Weights of a small image classifier.
Data: trained on pixel-art sprites of 400 made-up characters on tiled backdrops, 197500 training examples, 5.3 epochs.
Rows from block 11 of a small image classifier, named by matrix and row number. Rows with one number belong to one neuron. Each number is 50 + 10 x the weight over its row's rms, rounded and kept within 0 to 99. All counts start at 0. After the name is the row's rms in percent of the matrix's.
Before each neuron's rows are labels from the 100 images, of 14976, where the neuron reaches its largest size: "top examples" is what is common among them; "lies over" is the class under the peak. Only what is clearly more common there than usual is listed. The data: pixel-art sprites of 400 made-up characters on tiled backdrops. In brackets: how many of the 100.
# gate: MLP gate (model.blocks.11.mlp.gate.weight, 672x256), inputs 0-127
# fc1: MLP up (model.blocks.11.mlp.fc1.weight, 672x256), inputs 0-127
# fc2: MLP down (model.blocks.11.mlp.fc2.weight, 256x672, transposed), outputs 0-127

top examples: orange (25)
lies over: sprite (67)
gate.532 086:44 64 36 44 53 38 35 59 46 41 39 42 66 40 54 20 32 46 62 46 64 51 52 34 49 59 52 55 37 54 49 48 46 49 56 51 63 50 53 54 41 55 42 51 57 47 40 49 54 50 53 64 68 54 36 63 57 44 45 76 47 45 47 56 59 50 64 34 53 47 50 53 72 43 43 60 62 46 65 55 45 53 46 41 51 52 46 56 63 64 41 60 52 53 53 57 55 64 33 63 56 43 61 35 69 39 73 42 54 36 55 62 44 50 44 49 64 57 50 49 50 50 58 48 53 70 54 51
fc1.532 085:50 39 44 48 38 68 51 52 53 36 35 46 31 50 50 58 59 59 32 52 49 44 47 42 58 53 31 45 54 50 66 63 57 60 64 33 61 60 58 46 57 54 40 46 42 55 55 62 52 61 53 49 35 39 45 48 45 52 37 31 46 64 57 53 37 40 61 50 44 60 36 50 57 56 38 50 47 41 43 60 61 56 68 61 55 50 49 50 56 59 72 66 48 42 49 35 70 31 71 53 33 61 55 50 35 49 37 45 54 43 52 36 33 46 66 51 45 43 56 27 29 43 32 44 52 46 63 64
fc2.532 088:41 49 54 65 77 74 56 47 46 64 53 40 46 48 46 40 50 51 60 51 55 46 51 45 38 20 47 53 48 50 83 49 46 43 41 76 49 63 59 44 53 39 55 46 44 37 49 61 48 53 43 35 31 43 48 53 52 48 52 59 67 46 42 40 49 61 45 66 58 54 59 39 52 44 49 52 59 66 36 23 61 52 55 41 47 48 38 55 53 30 50 37 47 55 53 56 51 52 39 63 62 51 42 58 23 41 50 47 47 41 45 51 68 50 62 48 63 41 56 58 60 53 56 61 60 63 32 53

top examples: white (28)
lies over: sprite (37)
gate.46 106:47 55 45 58 50 47 70 47 50 49 62 60 45 41 49 60 46 25 59 46 39 40 48 48 37 44 48 54 56 32 37 48 64 49 53 52 66 49 60 34 39 54 64 39 47 57 66 54 59 61 52 47 37 73 46 69 62 53 48 43 35 49 51 63 29 44 43 49 53 35 53 47 53 35 53 67 66 56 60 65 55 43 38 48 52 41 53 34 43 57 37 53 57 43 46 44 50 58 62 57 24 47 61 40 53 53 53 57 57 50 50 52 43 40 49 66 66 59 42 61 41 56 49 34 40 32 50 46
fc1.46 110:67 53 51 60 36 66 45 61 58 42 59 53 54 57 45 39 51 52 59 41 60 37 51 53 56 61 27 52 75 76 55 55 23 61 45 42 37 47 46 64 59 49 54 57 47 53 48 52 39 46 50 50 56 45 55 43 53 61 45 64 47 41 44 47 65 53 50 60 44 73 42 58 43 45 53 57 59 41 50 56 43 53 53 57 58 53 62 55 46 52 75 54 48 50 60 51 55 33 44 47 46 72 29 62 44 45 47 33 63 54 49 48 66 42 47 43 65 43 52 43 56 48 51 57 68 58 37 60
fc2.46 102:73 40 52 31 47 53 49 52 55 39 53 57 48 42 32 59 53 49 49 56 37 54 49 63 39 55 64 43 42 64 49 62 56 54 48 57 56 56 41 27 44 43 61 46 48 67 61 39 55 46 54 53 49 53 51 52 46 56 60 35 54 53 45 73 50 58 50 53 62 24 54 50 44 58 46 61 48 43 60 45 51 45 32 56 60 52 28 30 42 57 53 64 54 28 41 36 64 48 50 54 47 48 42 44 31 47 60 55 43 43 47 45 30 38 64 52 62 58 38 49 54 67 44 44 57 53 40 54

top examples: yellow (25)
lies over: sprite (70)
gate.377 086:49 54 54 59 59 63 33 56 35 38 45 56 48 51 68 40 50 43 41 67 44 38 75 42 52 60 59 66 64 39 59 57 52 65 54 62 52 58 50 56 49 38 62 60 37 52 45 64 55 55 44 52 53 41 36 37 47 60 59 54 37 40 68 58 45 65 55 54 52 37 42 66 63 42 48 45 62 56 50 44 53 47 45 48 47 58 46 43 33 61 34 58 46 44 48 49 63 52 43 64 39 60 51 52 56 44 48 40 58 47 66 43 42 39 43 39 30 48 34 43 64 70 52 28 51 56 63 62
fc1.377 083:70 44 41 34 40 35 58 51 58 61 73 35 59 51 39 43 55 48 44 47 47 58 50 54 52 52 45 42 45 73 51 54 48 53 36 43 36 45 41 49 58 56 46 51 49 47 58 42 44 39 56 48 36 52 38 50 51 42 43 47 71 60 31 52 65 32 44 75 26 47 67 38 45 60 54 51 30 44 37 65 50 45 64 48 50 45 47 41 53 41 62 51 50 37 56 48 48 52 46 46 70 46 48 45 39 42 52 51 38 47 45 53 64 54 59 52 74 44 64 37 39 37 54 49 65 63 48 37
fc2.377 092:33 41 64 49 73 34 53 56 59 60 53 45 38 43 63 46 49 44 55 53 48 33 37 52 56 49 54 57 49 52 46 65 51 40 46 54 54 68 43 40 47 41 64 59 37 63 52 74 59 79 43 45 48 62 59 32 53 49 51 72 47 58 35 38 32 70 58 29 77 44 44 42 54 60 39 39 44 54 56 29 49 69 42 59 28 56 48 51 60 41 48 42 29 55 44 55 51 48 54 45 47 44 53 51 48 46 46 50 55 44 56 46 67 46 47 58 57 58 44 48 60 72 50 40 54 51 68 54

top examples: pink (27)
lies over: sprite (78)
gate.434 109:45 62 48 46 42 56 45 49 43 45 42 57 60 75 43 40 52 62 50 51 66 48 63 47 57 47 42 52 60 51 62 51 51 58 40 53 50 61 47 46 40 48 54 62 39 35 44 47 49 60 62 42 57 56 51 58 43 73 57 64 66 43 43 53 24 60 46 57 42 44 50 44 61 40 54 60 49 54 52 67 68 44 42 47 44 48 48 49 62 51 49 75 53 51 48 50 60 43 87 52 41 54 57 37 55 47 46 28 44 75 42 16 61 31 69 41 50 50 31 51 46 48 57 45 44 52 60 51
fc1.434 110:38 44 59 37 28 52 50 57 50 47 61 51 59 54 63 41 47 52 41 48 52 45 63 50 55 41 52 55 48 58 59 36 55 51 35 66 15 43 55 47 47 50 62 66 34 50 49 51 37 58 51 38 60 52 41 52 40 58 52 53 61 42 51 32 35 78 43 59 50 52 48 49 58 56 53 46 60 45 57 63 57 32 40 46 28 59 50 54 55 45 48 73 47 52 48 67 39 61 79 56 60 54 39 42 70 32 45 50 49 54 36 28 70 52 54 47 49 57 33 53 44 70 58 47 50 39 59 55
fc2.434 102:33 59 55 31 69 38 41 43 51 32 36 51 54 47 49 46 47 60 54 36 46 46 56 45 55 67 50 70 49 34 60 28 43 52 63 51 50 58 40 60 49 58 58 52 42 63 68 53 53 42 52 55 49 41 57 39 38 51 52 41 47 57 39 59 57 43 45 49 63 30 69 60 63 53 69 48 28 39 52 46 51 58 54 57 50 44 45 70 53 48 48 55 54 71 46 43 63 71 60 63 49 36 49 53 55 38 54 60 39 32 49 64 39 71 42 51 55 53 62 53 56 37 47 59 39 47 64 47

top examples: white (25)
lies over: sprite (55)
gate.454 107:70 51 55 39 37 44 62 53 46 64 63 50 42 37 54 46 34 67 55 46 43 45 37 43 52 70 46 48 52 38 46 62 60 46 44 52 49 54 46 54 42 56 54 38 29 63 45 49 66 63 43 52 33 44 48 58 61 48 46 55 40 36 46 72 50 59 23 50 41 61 53 63 40 28 54 57 41 44 43 57 54 33 55 48 51 47 41 66 37 58 60 50 38 62 55 55 48 47 49 51 53 32 34 60 41 48 37 42 46 66 49 54 43 31 43 57 54 65 51 58 56 41 51 45 69 49 51 61
fc1.454 109:77 38 46 39 35 46 53 43 43 55 55 53 35 37 61 45 40 60 57 45 55 57 24 37 51 65 51 47 50 51 60 52 50 45 49 43 51 64 63 53 52 45 50 53 40 63 58 41 44 53 64 39 35 58 50 60 32 58 46 49 41 40 42 52 40 61 35 63 47 50 62 72 32 47 62 43 38 50 37 61 42 58 48 52 36 35 22 68 47 40 52 49 50 42 45 71 42 50 46 37 40 44 52 60 29 55 51 40 48 65 72 62 60 32 65 52 67 58 59 40 59 59 52 44 62 68 57 51
fc2.454 099:37 44 47 54 54 53 48 52 47 50 44 47 45 62 56 46 61 50 32 52 45 41 49 43 50 45 56 42 46 44 57 44 54 54 63 32 57 40 39 51 48 55 27 63 53 40 44 44 22 36 57 48 33 48 59 45 52 40 33 32 57 47 71 36 37 50 44 53 62 70 59 43 59 62 45 55 60 55 54 44 56 53 56 54 56 63 60 53 69 53 30 58 68 65 33 71 59 54 45 62 60 54 47 45 58 68 52 55 47 34 45 45 48 29 36 49 33 53 52 67 51 51 34 54 69 60 51 41

top examples: white (31)
lies over: sprite (67)
gate.510 084:34 69 56 46 52 55 39 58 37 56 59 53 57 48 53 38 35 32 55 41 45 47 47 55 52 49 43 47 56 50 50 61 33 32 60 56 54 42 31 54 26 41 40 38 54 49 52 55 50 67 54 49 49 35 55 40 52 48 63 43 48 14 60 68 54 63 53 63 56 38 70 56 42 54 64 71 36 50 55 47 50 48 32 49 48 61 58 60 63 42 69 59 53 63 35 45 59 48 38 65 61 48 51 78 45 50 56 59 55 53 47 49 75 61 30 58 45 51 55 28 63 31 63 52 62 56 60 46
fc1.510 085:63 47 34 58 39 63 58 58 46 43 43 51 42 62 51 71 68 43 28 58 43 49 56 50 46 44 61 61 37 51 46 62 66 64 60 57 42 42 52 35 47 48 51 66 38 49 36 55 45 60 39 61 50 40 40 46 67 63 67 57 48 63 48 57 53 42 49 54 50 45 56 54 42 48 75 48 56 52 37 62 48 46 54 70 76 68 46 34 68 71 43 39 52 57 24 26 36 55 47 57 62 39 46 55 39 46 44 42 33 53 42 45 37 69 62 45 54 46 53 51 51 58 59 47 54 51 44 64
fc2.510 085:59 40 34 53 54 58 39 56 51 37 59 41 57 49 48 60 58 51 60 45 42 61 46 42 53 53 52 24 47 50 56 50 65 44 50 83 47 53 50 61 44 43 61 40 48 63 55 57 38 46 60 52 46 43 48 71 42 51 29 33 41 57 39 34 50 62 53 59 28 54 33 64 35 45 62 37 45 41 38 54 49 47 50 48 44 44 56 38 46 43 51 42 55 44 47 59 40 63 49 50 36 39 44 31 45 68 62 59 53 60 49 44 37 55 59 60 50 56 48 62 37 43 43 48 37 51 41 54

top examples: white (29)
lies over: sprite (88)
gate.298 086:61 49 59 55 45 40 45 40 41 57 43 53 44 39 42 55 55 67 63 54 49 34 61 42 59 60 35 37 65 54 25 54 43 46 43 60 45 33 39 37 48 65 55 52 54 53 54 53 71 49 45 34 53 61 60 38 54 53 62 71 38 51 48 53 52 50 35 44 32 50 60 41 50 44 53 36 47 63 54 34 45 35 75 55 59 48 47 35 62 51 45 69 43 61 60 57 44 49 47 44 48 30 46 40 53 43 50 46 21 52 40 50 60 62 52 36 65 69 49 51 54 34 49 39 49 44 72 55
fc1.298 083:58 55 60 68 65 47 48 51 47 68 55 39 66 55 40 60 45 48 49 45 54 34 44 48 60 53 44 48 60 52 47 70 50 69 50 56 35 53 51 46 37 65 58 55 46 51 43 77 56 26 57 65 67 32 40 23 49 51 55 53 42 49 43 35 57 46 36 41 41 48 48 55 35 42 54 34 45 56 54 41 43 41 52 59 61 54 67 37 36 45 65 55 44 53 64 46 53 57 64 50 50 48 55 33 55 31 50 46 38 39 38 42 61 39 43 49 62 62 46 60 24 50 57 53 42 43 58 55
fc2.298 088:41 41 42 39 46 54 50 32 31 50 43 65 39 54 36 51 43 40 46 58 51 60 55 51 41 46 48 50 60 75 63 32 51 50 30 46 51 68 45 54 50 42 66 52 40 53 41 47 54 66 47 50 45 66 39 45 61 34 48 55 47 55 24 47 46 59 59 54 51 45 58 37 66 62 55 48 56 53 56 47 52 41 47 39 66 55 36 37 51 50 46 50 57 37 54 55 44 60 45 56 32 41 52 56 47 61 58 64 47 65 39 58 47 53 48 55 50 25 55 48 71 53 37 56 44 41 44 42

top examples: blue (25)
lies over: sprite (68)
gate.94 098:49 60 50 49 39 45 41 48 44 43 36 61 59 61 64 48 55 52 50 49 60 33 63 46 57 62 53 46 50 56 52 52 37 82 48 56 61 58 44 53 53 51 36 50 42 53 35 39 60 57 54 41 69 44 49 60 39 50 46 46 55 46 49 42 33 52 69 50 36 47 44 26 39 57 59 40 49 67 47 65 52 54 60 59 49 39 59 43 57 62 53 54 62 39 48 37 54 43 55 59 49 61 40 27 53 48 44 76 54 30 44 54 65 58 51 52 36 61 26 70 39 63 62 32 35 38 58 31
fc1.94 102:54 47 57 59 38 47 50 60 47 46 46 36 38 40 58 62 53 32 66 58 42 41 51 38 42 58 57 50 64 66 28 61 61 77 32 45 53 67 43 61 44 54 47 43 52 42 45 45 47 44 51 41 55 52 54 74 49 45 60 49 45 47 51 59 38 39 47 54 49 40 41 37 40 53 59 38 38 55 37 55 51 61 48 55 45 53 57 43 67 59 44 27 50 51 56 60 59 60 50 60 63 63 39 63 68 40 57 68 50 46 43 63 50 66 34 59 49 40 47 35 47 58 70 46 48 41 56 55
fc2.94 108:52 41 46 52 47 75 55 34 36 59 53 29 52 47 47 53 58 56 53 37 58 67 48 54 43 67 56 33 31 53 42 33 52 50 45 48 43 36 69 41 45 49 36 43 42 57 35 57 74 31 54 47 46 46 58 51 40 53 48 39 64 57 49 55 74 53 48 55 47 59 40 57 53 47 43 50 63 63 56 34 52 54 59 56 30 38 50 43 53 55 51 36 51 36 59 65 56 39 52 47 47 46 51 56 51 56 48 47 34 58 59 58 62 50 50 66 47 47 55 57 63 53 48 44 59 53 56 65

top examples: yellow (25)
lies over: sprite (60)
gate.571 095:55 54 55 61 50 64 43 53 32 38 60 62 47 63 67 48 58 54 40 33 52 52 45 56 71 52 49 60 47 46 51 49 57 49 53 36 51 60 50 68 47 52 33 44 30 55 49 31 42 53 41 64 59 61 49 50 47 59 54 64 59 44 37 31 52 52 36 55 48 64 49 42 44 22 43 40 34 57 52 44 66 45 58 41 53 59 55 28 50 68 53 47 34 61 40 59 43 57 61 55 66 35 59 38 43 54 43 49 47 39 39 55 31 57 57 54 55 57 50 45 59 55 65 47 46 40 67 70
fc1.571 090:67 62 39 41 42 51 40 52 40 60 24 59 49 53 45 48 59 59 53 40 58 64 57 55 50 48 67 60 51 45 58 59 41 42 46 47 40 42 81 57 55 62 31 56 40 41 56 57 42 32 50 53 52 50 65 39 52 73 49 66 38 59 43 41 47 69 54 40 37 46 44 56 52 44 63 42 42 52 41 53 51 39 51 50 61 62 46 32 48 45 48 38 34 39 58 65 37 48 57 46 53 60 39 63 31 40 58 55 53 42 33 57 46 42 51 61 36 57 46 60 54 59 76 38 39 50 63 54
fc2.571 098:46 35 58 34 53 38 46 44 44 48 59 65 66 54 28 33 34 39 50 52 56 46 44 57 61 42 46 69 62 42 63 40 38 41 44 48 30 55 31 46 41 44 70 39 45 40 70 50 42 47 58 39 54 60 64 50 44 45 57 60 51 45 52 60 46 33 39 67 60 33 32 47 35 66 54 53 56 50 38 60 42 35 44 36 54 40 38 62 42 64 38 57 61 44 39 52 61 61 46 40 44 44 60 66 34 44 45 48 48 48 43 56 64 37 23 59 52 38 44 51 52 35 57 72 65 56 41 59

top examples: pink (25)
lies over: sprite (84)
gate.201 093:39 51 58 34 51 67 65 45 60 55 45 62 53 42 33 46 60 47 44 33 25 53 53 49 56 51 38 61 65 63 58 59 48 42 53 41 60 40 61 46 43 54 58 55 54 50 47 50 45 50 39 58 41 49 44 34 66 63 36 49 67 38 49 55 47 42 42 59 43 48 45 54 60 43 49 37 36 53 52 31 52 50 32 51 42 46 46 34 39 58 62 64 54 32 50 32 64 33 53 52 48 56 40 66 44 65 51 41 49 38 56 59 60 45 35 59 62 36 41 45 64 40 51 52 37 36 63 50
fc1.201 092:42 64 40 28 50 35 51 58 61 46 54 49 55 42 41 44 41 54 50 58 40 31 65 50 70 43 40 48 49 42 62 50 45 38 59 53 61 49 54 48 55 51 32 53 42 54 59 54 53 39 51 32 61 56 70 47 55 43 42 44 34 54 47 40 48 72 51 43 50 34 67 38 66 56 48 59 46 53 37 28 52 44 60 64 56 56 71 40 51 46 45 31 49 44 60 45 44 51 48 44 63 34 49 50 29 34 45 76 51 56 42 49 53 57 36 57 54 54 50 49 60 50 45 54 55 56 38 46
fc2.201 096:50 61 56 56 39 39 49 49 54 37 53 42 47 56 55 50 56 32 44 30 57 32 42 39 54 37 54 35 41 55 40 49 41 64 51 54 63 53 43 55 44 58 52 59 31 39 52 59 54 58 48 41 62 36 41 58 46 52 58 45 61 61 52 56 49 46 54 40 57 65 46 53 38 71 53 42 49 61 59 48 57 46 38 52 59 40 45 41 43 45 52 67 65 43 53 48 44 34 55 53 35 57 39 31 55 42 65 40 47 60 40 56 55 60 57 53 36 60 44 41 51 54 52 58 49 66 61 39

top examples: large (80)
lies over: sprite (82)
gate.598 087:54 54 55 40 64 31 60 39 58 42 34 47 50 52 58 49 62 69 51 62 67 74 68 62 35 39 71 38 58 47 66 54 42 64 56 47 35 54 43 40 55 60 50 36 58 43 45 54 60 41 66 18 56 57 67 47 55 46 45 36 51 36 44 67 61 55 54 46 60 49 61 48 49 48 31 42 49 61 31 53 52 57 44 45 45 51 28 47 51 57 49 51 52 55 66 44 40 49 28 46 58 65 48 63 47 35 62 46 50 34 52 50 59 37 59 45 44 44 37 42 49 56 49 49 66 50 54 59
fc1.598 096:48 39 50 62 55 38 60 45 45 46 38 56 40 55 47 45 61 70 48 53 41 67 71 53 47 58 58 57 49 51 57 42 50 57 45 47 44 40 37 39 56 54 51 32 60 62 51 63 44 38 63 44 54 47 44 52 47 47 53 50 47 51 64 63 38 44 45 52 53 34 44 54 47 50 45 42 45 71 35 55 49 55 47 48 37 25 29 71 56 51 26 62 67 54 53 58 53 41 47 47 60 39 38 63 50 45 66 21 64 39 60 51 60 42 60 47 55 50 50 41 36 46 45 49 40 52 40 60
fc2.598 093:51 52 51 60 42 55 44 52 66 51 26 32 45 47 49 35 52 40 40 44 45 54 54 73 47 50 63 37 48 32 51 52 39 47 44 47 57 50 52 31 58 57 40 58 56 32 53 51 45 39 35 37 76 53 64 41 46 34 66 58 30 35 43 56 48 50 47 40 55 61 57 46 37 54 45 43 57 42 55 57 38 55 49 50 43 48 53 48 44 49 58 67 62 51 46 46 36 59 38 31 53 55 50 46 45 51 58 67 57 34 35 48 58 63 41 47 65 52 39 63 62 47 50 44 55 44 48 41

top examples: blue (26)
lies over: sprite (46)
gate.550 099:31 42 48 60 45 43 55 51 42 53 40 54 39 61 62 61 54 52 54 63 42 42 54 67 41 35 46 31 60 41 46 37 58 55 39 43 49 43 62 39 48 55 46 57 46 59 48 44 44 48 50 72 74 40 36 60 50 48 53 54 55 60 41 58 44 52 50 59 56 37 64 67 39 43 62 52 63 46 66 50 39 45 63 60 52 49 59 42 80 59 44 55 69 55 30 41 32 52 35 56 19 45 46 44 50 31 48 46 44 48 51 45 48 57 55 43 59 61 41 69 47 45 50 53 49 41 61 45
fc1.550 099:60 58 31 44 44 60 33 50 59 40 60 35 47 56 58 46 58 61 51 48 47 48 42 48 54 66 46 46 33 62 43 51 47 41 40 45 37 57 28 64 47 39 58 43 56 47 47 46 73 72 47 52 41 71 59 44 49 62 55 58 42 71 50 47 63 43 57 43 38 62 42 48 47 53 45 41 28 40 44 41 64 42 40 54 59 49 32 47 56 44 52 47 45 61 62 50 53 46 65 50 72 67 59 64 42 45 57 60 64 50 49 42 58 41 42 49 34 40 53 45 48 49 56 39 42 60 52 51
fc2.550 100:46 45 49 51 40 64 79 63 51 46 35 47 60 38 50 42 56 46 65 53 40 55 65 30 40 33 50 44 36 35 49 54 63 46 49 70 33 47 61 35 51 40 49 47 62 42 46 66 65 54 37 45 63 54 60 66 50 49 62 60 56 43 69 71 49 39 42 60 38 54 58 52 53 53 61 44 56 52 60 63 34 48 53 62 38 34 64 55 55 61 64 55 38 47 61 47 62 50 50 46 47 51 35 42 51 52 53 55 58 32 69 23 58 56 56 59 56 34 54 64 50 64 57 56 52 39 47 36

top examples: large (83)
lies over: sprite (58)
gate.343 108:51 61 42 51 50 58 47 57 48 51 71 63 54 60 48 40 50 59 46 53 50 60 67 54 46 60 52 61 54 46 46 51 52 39 54 46 53 54 53 43 32 49 65 68 50 54 46 53 58 10 53 69 50 37 51 41 39 47 46 55 52 51 50 47 54 58 47 50 55 45 44 42 47 44 46 50 52 35 57 41 43 37 64 47 54 52 45 54 47 58 52 61 55 49 43 53 64 52 40 71 55 43 63 57 60 46 43 42 44 50 45 45 27 52 50 44 41 63 53 62 33 45 48 61 69 41 49 51
fc1.343 109:49 33 44 45 62 44 50 55 47 71 70 64 58 74 65 41 42 58 49 40 57 54 63 49 48 67 63 57 53 41 32 63 50 46 55 58 41 49 66 63 35 66 66 54 53 51 58 36 56 29 41 64 65 52 62 53 47 41 46 58 54 60 52 58 45 57 38 62 73 48 37 39 41 33 49 51 36 42 49 38 67 55 64 46 38 47 40 40 59 57 54 52 33 39 59 56 44 67 45 52 41 43 69 46 55 56 36 50 47 53 49 34 45 43 52 49 48 52 51 47 69 35 51 59 67 45 51 47
fc2.343 104:43 61 57 54 55 50 48 40 56 53 57 58 55 46 53 47 35 51 52 61 26 51 54 37 53 57 45 53 42 59 72 51 46 74 28 56 53 53 60 42 60 54 45 53 59 51 49 58 35 62 47 33 42 65 36 44 58 57 60 43 42 17 53 40 49 50 43 45 45 60 63 60 47 65 50 61 54 70 50 47 54 58 59 49 43 45 56 52 37 42 34 54 68 51 50 52 58 45 39 48 51 60 32 54 54 52 42 66 45 48 28 66 74 54 54 44 44 53 37 50 40 61 60 52 31 60 33 60

top examples: large (76); white (27)
lies over: sprite (40)
gate.597 097:52 52 58 54 62 37 40 62 67 53 38 38 61 48 59 38 28 43 38 36 37 45 69 55 59 57 56 62 44 58 50 36 52 66 60 47 50 61 66 57 53 44 47 44 50 51 46 61 45 41 50 45 40 50 53 32 36 65 61 57 61 62 51 70 43 40 42 46 40 36 44 45 50 49 57 59 39 57 71 47 39 46 38 46 52 59 33 51 53 58 45 53 42 55 56 48 49 60 52 53 53 31 64 46 36 56 40 45 52 44 32 37 57 70 56 37 34 36 47 50 48 56 37 44 47 46 44 46
fc1.597 096:50 43 45 52 49 41 54 56 59 59 50 60 39 35 32 60 54 39 47 50 61 39 52 32 40 51 47 52 61 64 49 59 38 46 58 64 53 55 59 38 61 49 65 49 57 43 50 48 51 38 43 55 58 38 36 47 47 50 37 42 56 37 71 50 49 58 69 40 36 62 49 29 35 55 26 56 55 44 30 48 66 66 51 40 59 49 31 55 43 44 54 48 51 44 40 57 61 47 52 47 44 65 53 54 69 45 65 56 69 51 69 55 49 30 47 54 28 50 60 51 51 34 55 39 52 41 48 47
fc2.597 097:59 51 58 34 46 73 47 67 32 50 42 42 37 37 46 45 59 44 64 58 74 33 38 59 55 51 53 51 54 42 52 44 49 48 49 36 48 30 52 64 48 43 37 55 67 51 46 58 53 51 71 55 59 57 38 44 51 37 43 57 41 65 49 37 58 51 54 48 61 47 35 57 62 24 77 30 60 55 49 58 48 29 56 37 55 44 63 46 58 40 50 40 43 60 47 36 48 55 58 49 54 45 59 45 62 61 46 77 42 41 32 43 30 51 40 60 57 34 63 50 46 38 60 43 53 62 49 46